{
  "model": "sound classifier",
  "dataset": "simulated modem signals in the audio band",
  "train_examples": 78125,
  "gain_aug_db": 6,
  "noise_aug": 0.01,
  "n_mels": 80,
  "hop_length": 160,
  "input": "log_mel",
  "spec_augment": true,
  "win_length": 400,
  "targets": ["modulation", "carrier"],
  "num_classes": [16, 4],
  "arch": "jasper",
  "norm": "batchnorm",
  "activation": "relu",
  "drop_path": 0.1,
  "depths": [3, 3, 3],
  "kernel_size": 11,
  "stem": "single",
  "widths": [128, 160, 192],
  "loss": "cross_entropy",
  "init": "xavier_uniform",
  "residual_init": "none",
  "optimizer": "adamw",
  "lr": 0.003,
  "beta1": 0.9,
  "beta2": 0.99,
  "eps": 1e-08,
  "ema_decay": 0.99,
  "steps": 33300,
  "batch_size": 256,
  "epochs": 109.1,
  "lr_schedule": "cosine",
  "final_lr_fraction": 0.1,
  "warmup_steps": 3330,
  "weight_decay": 0.01
}
Rows from block 5 of a small sound classifier, named by matrix and row number. Rows with one number belong to one channel. Each number is 500 + 50 x the weight over its row's rms, rounded and kept within 0 to 999. All counts start at 0. Numbers have three digits each. After the name is the row's rms in percent of the matrix's.
After each channel's rows are labels from the 100 clips, of 14848, where the channel reaches its highest value: "responds to" is what is common among them. Only what is clearly more common there than usual is listed. The data: simulated modem signals in the audio band.
# convs0: first width-11 conv (model.blocks.5.convs.0.weight, 160x160x11, each kernel summed), inputs 80-119
# convs1: second width-11 conv (model.blocks.5.convs.1.weight, 160x160x11, transposed, each kernel summed), outputs 80-119

convs0.26 101:439466525424452492558494568400442496485523490476465559509558425400512540527558444415476447478558505497516400501562455500
convs1.26 093:512495429495502610472409510436514474521480530514582502420459490411456415594505468481498451465435532487405481434492531518
responds to: carrier: 2.5 to 3.5 kHz; 800 baud; 2-FSK

convs0.152 103:474595510546576461480503549515506571507464543478506518448587566515467560446473508461483557546465509483531567623549568573
convs1.152 108:502475555414472425501405541536457483440515456507441426469382464518541447419505486479461563521488590450383524489454414498
responds to: 200 baud; frequency hopping; 8-FSK

convs0.67 084:517602466574522541485481459515459423392600484498580476502574508511532468518410551512560501460430466511541508478636465460
convs1.67 093:458478571457536535482473387476509476468424482546529443490481463535440456479473423496459531418471555531531499473448544475
responds to: 50 baud; 8-FSK; 4-FSK

convs0.157 090:601559592439493447519455552499502440513389493454519530488513562505454549456568485486505518514481443645525530443566432601
convs1.157 101:396529606508480430511444488558545547498513579494439379530525501544512525384487491516535511502529590537503426566504507520
responds to: frequency hopping; carrier: 1.5 to 2.5 kHz

convs0.47 144:510398536437434406488533429523520454389467493420482457507432493462487488407505477469465443477525506434419412495494547527
convs1.47 109:526480534485416493497525480522379502494429517434487540528424528459503500492501525503471352531501510482474485478483452448
responds to: fading; strong noise; OFDM

convs0.116 116:438518516509531471498486466498412502439512463455510389431590411400511459543582567445460489432526475539531516537542417448
convs1.116 109:509496515374501502526503526503576501520457512484401458503483406525526616433463468526538448534502497395411497448501454435
responds to: 50 baud; on-off keying

convs0.80 084:548403428479448551476436546619488519458519415552457542427498451431536488503522488477453486541469459403461345469443471434
convs1.80 060:429488363510647536590543457507418535538458451488437559507485601498469539544501436485535467458535421577526534553543454445
responds to: 50 baud; on-off keying

convs0.37 075:460439553550591566467518558555504475464511450583477500429546499469544546506436467442489490592556473504426366555407537456
convs1.37 061:515508460470528488479485534471423492403514484466538602482507606420488446456531503538539379503488540561583576521527509490
responds to: 50 baud; 64-QAM

convs0.122 092:467359360438429368538526494562579502379616534501488481420587498593542494511398498501528527559537486499528486478490523577
convs1.122 087:482533492436515611519482506472481470447433492450600475420502446500414492443588438521483494448482431603511420513527587513
responds to: 50 baud; 8-FSK

convs0.87 105:493430529401493465501459429533525408455542492448538500399481390514497486498513493435426542500498534394429368481475512488
convs1.87 067:564508402511427582437483472468481451553462516493416554516511574485522367446468495484516544482526407517499418495352517534
responds to: 800 baud

convs0.98 119:469532510531484528494544514434524476470477475539531576453586554487593522530458484549502419463548507510627515442496530487
convs1.98 131:483475536514531516464487505447495506521549505461425470441406483485517446505488460464408502482434488459388517481467407568
responds to: carrier: 2.5 to 3.5 kHz; 50 baud; 2-FSK

convs0.131 056:516484525471499463535513551508524542439534493454488505496441407474554456474518445423553616508426453391401465482489402532
convs1.131 040:504520459529526539525403491479536471516467523576526380485594438516521457500462509509503421517499537520481498526470491426
responds to: 8-FSK; frequency hopping

convs0.88 113:545522511511536422430502518483483536509532417529512492499526521556485484439352462523485479536561501464462521534423461536
convs1.88 114:527462589519538539474464454463527458448592481500455468544454531411513444466500530485478552501465537432445529462574464609
responds to: strong noise; FM speech

convs0.5 153:499518532537490551427392457471519462452404537465440468511413483454494478428528482570455452513490556491492525488551518447
convs1.5 130:474488492547463502386493442492491468524429549490530556481396483488468441509536503481424392495486517512402445525529438400
responds to: burst; strong noise

convs0.109 134:459523457563501510437504570522524539532528528526511534527475530440422547558468465576596511506459497468529572472593550566
convs1.109 174:465513567507548408516438459490449478485520481473462389504486470478528504416501497449497517508461535478443476487421463549
responds to: carrier: 1.5 to 2.5 kHz; burst

convs0.150 089:491492578393501415560507527514487540456518511558513506490464474445457538453517450396401507457482543508520538572427414409
convs1.150 096:530466515543519490439498534579535501481480497483418533431543381464505502566499543445461451487445475463466434448445532486
responds to: carrier: 4.5 to 5.5 kHz; frequency hopping

convs0.123 097:428589548434475572560565558475498434496445458496568559561511510462514559552489458514464455422446487507525483500564346424
convs1.123 087:466446569450582401502515521399492637480464483457366431572456484484507430399520461501484483527587435532588403481405540537
responds to: carrier: 3.5 to 4.5 kHz; 8-FSK

convs0.148 087:472415554523493534521468521451494427429511469585458401382541421444475445550540471454380542534412519507462432535547558567
convs1.148 078:490518425537515475462450516548555483545528491451533607408490523462493496451469508510468426495470409470472574406492486452
responds to: 8-FSK; 4-FSK

convs0.57 165:516520495489396429561537511493522453541502420401517522473421470510501497336520470527523548473570482503474452491493433508
convs1.57 109:485480477467488508543470499453486511472504516469529496496434495453545489443506496541580441598465480397468506444508479446
responds to: FM speech; OFDM

convs0.41 114:474486562543497464525438465539409475409502499466506497466533467595477531529585471558532518478479465413396375599472529585
convs1.41 071:505484596417530578470471514443458503519602515482465516628445518473498470450469496527558320474408426507472535374593511410
responds to: carrier: 3.5 to 4.5 kHz; 8-FSK; 4-FSK

convs0.137 094:449605609533511548594481563582394551473538473558517515584575551488492455505478436463551504537503495482429516557573470429
convs1.137 082:507467521440508533504540482383555491450416537519464494484488439514442377453475445498526403459454535412490470498459498456
responds to: carrier: 2.5 to 3.5 kHz; frequency hopping

convs0.121 108:517435540492463500546492525594498485435404521471586408544431508414540493582485473475572545505507598541399478463568383553
convs1.121 114:515501615511491515413453407449471453516510526476593445522503523521507472455531494455574457448497506547429480495440510582
responds to: carrier: 4.5 to 5.5 kHz; frequency hopping

convs0.52 090:473612476453429476418499503472588462571551457469572513494457521449487433504412497489517539542472550550505602431537472520
convs1.52 127:511514553469501439528390481539469472492514500494446437551481465525538542380471507490499574477524517486445562532433453470
responds to: carrier: 4.5 to 5.5 kHz; FM speech

convs0.58 090:479666511477523486505467496442592448472515561443510478377528558508510498532479529471500521533520468463514487514485581503
convs1.58 117:486476569473520516518455484534532585548557494456343519521490468540491543527494480489551475460471489406581532534573484436
responds to: frequency hopping

convs0.72 104:475486494462509440453451573429509545455495451572514508374462501498453492515451446519562505510467455443430459473597591500
convs1.72 129:495476581534471448485415439471491480474579492462495440460527497484564552476501516496470526466496548521448505495452489552
responds to: 4-FSK; 8-FSK

convs0.49 084:521658475548529466573519444448526358561512557546506547606446566495523505520535485487462518574478518428477506495579425427
convs1.49 115:527484579492501512540548505527495629462494505541396513543518433508452550452448486460517387466511481393556502542502502488
responds to: carrier: 2.5 to 3.5 kHz; frequency hopping

convs0.3 109:452438445580460501520504568427517456510524408503463555451458484503493470447461502406554493416469469476410477444459542567
convs1.3 095:539536506478491402441482414481470550522385512493522522486513488471500454361533497539439573492581523497516467533413463476
responds to: FM speech

convs0.129 117:495573475539493515456487543557484432470532494455539541613454544454459533516451461575596445546477451490533538503585515546
convs1.129 142:488490529517581458519434496497446516485521506483411423442485517440500512392493491438456509485488495465535478498419424527
responds to: FM speech

convs0.94 114:485556463531418410453496513452467378535566485497411470442446358473513509541542454484391516427489465471417544500455521457
convs1.94 083:501495561505511589555490470556460492506404539584495500515504488487452553492490536524480621465492577561436523479489424496
responds to: FM speech

convs0.104 102:533572475469526563460545549549485506534497414558490475557488514471481526527464477455530552539466429535579545519479405424
convs1.104 139:472504510483478437547465483512530552493525496515380360451535444543531545417498544494565538517503497508552486539486406515
responds to: frequency hopping; 100 baud

convs0.91 108:452550399489523532544383529461499482478457542573493584495526447442510545535497430453437554435485553444464494491500500443
convs1.91 102:498482545429581432512515611516500509526518488428384422570449480502490397424512508506496482521464449501499400483466489486
responds to: carrier: 2.5 to 3.5 kHz; 4-FSK

convs0.130 135:476518499531529551415494491494583480447526410462534464478504464449531473506467458505434427495443507452496517419522549519
convs1.130 112:478503516469498498349490441446515441530441522498486475476529538488478540528494537472453361467440544474511481488514472442
responds to: burst; carrier: 2.5 to 3.5 kHz

convs0.139 112:414577376417506446509425493523566510507486504531562545439431494468467575559468409619548518544469503497505460511624557569
convs1.139 141:459476571493565417533390488495480464529516468475515387535477463490532473417493509498487494493502494516456474520472485554
responds to: carrier: 3.5 to 4.5 kHz; OFDM

convs0.82 072:445637494508521565496543430557457530402477609485533469480556572525467574488540475510518503434540419615534500527451472467
convs1.82 083:442451483536541485534474500485490480500491434538410392486509547506509503458481487497482509436488540496487443491421423496
responds to: on-off keying; 100 baud

convs0.12 095:555364521427479460540476565526461482438465528450492555528483552620613443515428573443473459484516520471495559507572451440
convs1.12 065:469540499504567544413516425559520562431495476461518440459581484442428472417495497501500550542436459437489446444593501504
responds to: carrier: 3.5 to 4.5 kHz; 8-FSK

convs0.24 130:438464493472524492472465436449495544435481428519499452453491420460511487490502435426503439453468391466464451492591564522
convs1.24 109:517453445500602540401490527504434466524354499448501505474459564386512406554510501573499368505536510424508447517457490422
responds to: strong noise; fading

convs0.10 067:504528545454493456474465539560529475386534408439523507452479418509511417552451561337512513541484577510481488490442501548
convs1.10 059:552492513565480459391524502498478473562500520545441494563509474488435464499483539504427423489461411417514516439420508399
responds to: 4-FSK

convs0.77 134:498516499474461620553471548512528547547516511461491419598442566478516509508550544618623536491519495487576460560558560459
convs1.77 102:518434493488550533530444461506480433503487500362506466460505491474534480486464456443437484496419496461429468392568534497
responds to: carrier: 1.5 to 2.5 kHz; frequency hopping; FM speech

convs0.34 117:484522617424510519561507481521439505488522465519496528519591537526473561489508525466562484452429482557599469534481475420
convs1.34 121:513490468508501449523388536481548468510549489466435351470415452484523474460503463477470512513472530392379486463516513566
responds to: burst

convs0.70 105:442575474458379491370464413497596443570519515453544483531517485548605481512526456531458504492458527517528449455445439550
convs1.70 087:474532546584512516437505482474443473541489508453520506475499503529469488504486494504521440509517507497485502488442460431
responds to: carrier: 2.5 to 3.5 kHz; 8-FSK

convs0.110 118:458544477491531537526439592462456616557482488473459426543513509465502473523549533462534497573509558563520463471495437458
convs1.110 112:530531429517473487463461518488514472565562516456452358485535400487477486521552454489499490475462539559503399504487511560
responds to: frequency hopping; carrier: 1.5 to 2.5 kHz

convs0.144 088:494588511465494414429561508555460492533542472509454466434583454386466507484528508466507516469540466550403368483520517424
convs1.144 076:527489556483492396493449474391556500436452520558439559510446513444547416338514492534399495556556615417507539495505535551
responds to: 50 baud; 4-ASK

convs0.155 104:535574416535507536484503428529556501463445619494576554472516538559533540569574591538498505483444529520478499522507513586
convs1.155 104:418424403519405413591438439518458521488531409393514431508424571518521495431455435490497502449519556477474433508463476499
responds to: 50 baud; 8-FSK; 4-FSK

convs0.61 098:454583527560549497403584585580404458480501500473578582532454432473417540439560548456552529482523514536463466440427519489
convs1.61 075:464491416441449486518417456467497538518544495569431445462570386529620561578482517526334511515555454457529435506516508522
responds to: carrier: 4.5 to 5.5 kHz; frequency hopping

convs0.20 098:449597568533584541489519495510463466434611554585549509453552577490500531486520547433545519468517557512586583524455529411
convs1.20 094:564505490464490496512461548464481471494535498462441453463501454462540469536451402515469479526452508418472462520493426511
responds to: burst; carrier: 2.5 to 3.5 kHz; FM speech

convs0.18 118:469502475554458480482427511533493530415502547506416371524492423496473525479622519424527396450483508479451418461454505385
convs1.18 101:493511412444463615505543527486519535481502480421519530513496507574513467449431466513467504544535483483509558503645520445
responds to: 50 baud; on-off keying

convs0.113 109:497495625541501573564467650460550521462515438551545533391494505531494572563442448467590474450511550496449496484453550578
convs1.113 096:491470489415473424462379501483386498473512492464556482481482471480537469422511516517535522457467432498490515541457526492
responds to: OFDM

convs0.153 118:454541535514522543429511503484486391486481490497561608414512517499539492528537522396451571492399539525554492466571543521
convs1.153 129:539501484439493376424425492537441516510508516427429346483444482514471457437509508508515484510532456526476503547456510447
responds to: FM speech; BPSK

convs0.78 088:518353548470466487518589516540394452302479461414505477367492453504513481471524535427419509528415538482500405527482530521
convs1.78 071:487527441553390528441561467451477526556510515466515621537512534438488446450483522478423454493533378500501533398481485470
responds to: 8-FSK; 4-FSK

convs0.60 141:463460508572567486522534512528435551534470447411514563476423549547506514559504402486573520491534535560551527566562466482
convs1.60 121:480473497434467463505388528449493455482481545449485433521419530512493432518530478542512535477448627470520487483543478521
responds to: FM speech; frequency hopping

convs0.143 067:440355425447500473460458537501511473464494491514519485483536548428557537525521532474447546546557527623498442541566519554
convs1.143 079:504531511519452491547560519495520449537453513575509436409464439557387503542529475533501570523451503477516505473498561541
responds to: carrier: 4.5 to 5.5 kHz; FM speech

convs0.79 114:426561490491549494511497449491559558449535563493494459411453521412480408509581454471457510499437406483496388492500504488
convs1.79 112:497514483452538481510435511498469477501534470422458462484429502501561515423511574465535545460482592507436454490525485560
responds to: carrier: 3.5 to 4.5 kHz; on-off keying

convs0.31 101:478447435567481492405439567549496494456531476567542501404529361509519541530497472534448480527412556422360390509520515498
convs1.31 073:549501462508504505413534569533505538465540512476562612551460514538468445434487579498437495506496414581460555471486515512
responds to: GMSK

convs0.45 124:412588422500531541507507539506586500507527536524556586342496539502492478465441451547589456523451519499542509517556547504
convs1.45 153:474499537497536459539427468494506525523541496482389425462448495488534489439479487461444508495495477463504534481489401530
responds to: 50 baud; carrier: 2.5 to 3.5 kHz

convs0.89 087:471494561542460461450570559581517536444490500481604503477490576523533493578463540475495487601464514501473503506531598541
convs1.89 104:520519555528511472515490435493503408470534465511514408551494478435451542482465470450516487496496567407387500501514482433
responds to: FM speech

convs0.97 082:475500538567531418484499561646480480474552498494569508519564513511507482553468486435577462478460542548421467476551521611
convs1.97 084:499512566502503512505436404411421445468437460500582505513491529473391468529495483491555506432462511465474440501472539429
responds to: frequency hopping

convs0.102 092:478448470443502451537473500492469481412426461458406470486515586476491431448441482449459499527500563421484359529549494564
convs1.102 090:474502631505570580439528492468560460417468498531521553542549522430510482559444454451524537526555584427509556507520505542
responds to: GMSK

convs0.147 083:489486401533440428504538504483598419479488482494531489439498474375517485484467516397446581405421564445455370491458523556
convs1.147 073:536484481424425480430447513479425499415596486521489491538405469437458470446507515505523505491523520477553551519458547527
responds to: 4-FSK; 8-FSK

convs0.105 141:527566451470449480490543511493528430543566437521539592460504546377449462534503489571472515493496417562476496464456520522
convs1.105 137:497496531521522447488424491494465494492471488514442391480466545531522473356499528481481585531460508468422461486441449519
responds to: carrier: 2.5 to 3.5 kHz; AM speech; FM speech

convs0.48 116:517536582439438467520502570491474401483419412420534546421476474534533541516449461539580505497498490551451413555501444439
convs1.48 115:507483506476482449498405507485474512486601505522531469467469457453550467508492474500495509505433516505431477478435506546
responds to: fading; burst; 800 baud; 2-FSK

convs0.136 089:446488387459511452459530542524411437477560441517387463470526486494492507513468566416524493441526589578498402492542524402
convs1.136 093:503510440447465501475541475508485534488394491487447499518479499384440388395490445535464533483520442503492441454512524506
responds to: carrier: 1.5 to 2.5 kHz

convs0.7 124:467457506551489454542538559504516409475477388373528549491416483504533479443532506529439518513437564513501490445498429567
convs1.7 104:494504507463560479568506497465493491505453500461555557477401514491514489546505498509429388504501539465555395460553410402
responds to: burst; OFDM

convs0.76 120:543497437444467491452383480486533472432535432443466483490545432463469461444488466494386365410574460454446504476532596570
convs1.76 117:503472514454549479361508497485434448506417518512523522441538504469482524579473508500477407532515465474466457510500481381
responds to: fading; carrier: 1.5 to 2.5 kHz; GMSK

convs0.73 082:454564552476539558401457547500481554492481426562502482483514463515495497466448462428496441462521449467409488509554476514
convs1.73 073:515503524560443464453459458444523510492553508503514540557469447533486377460488487467475504523512514451496444462557510463
responds to: 2-FSK

convs0.86 131:506486515483459438566423477548482548512533479524482453471426476429526270611452448515535437443545439560465469536488519508
convs1.86 110:539475458552510486450473471526475428488543529625419378546526487498503461493499463491503576561482492535485548467426449462
responds to: chirp spread spectrum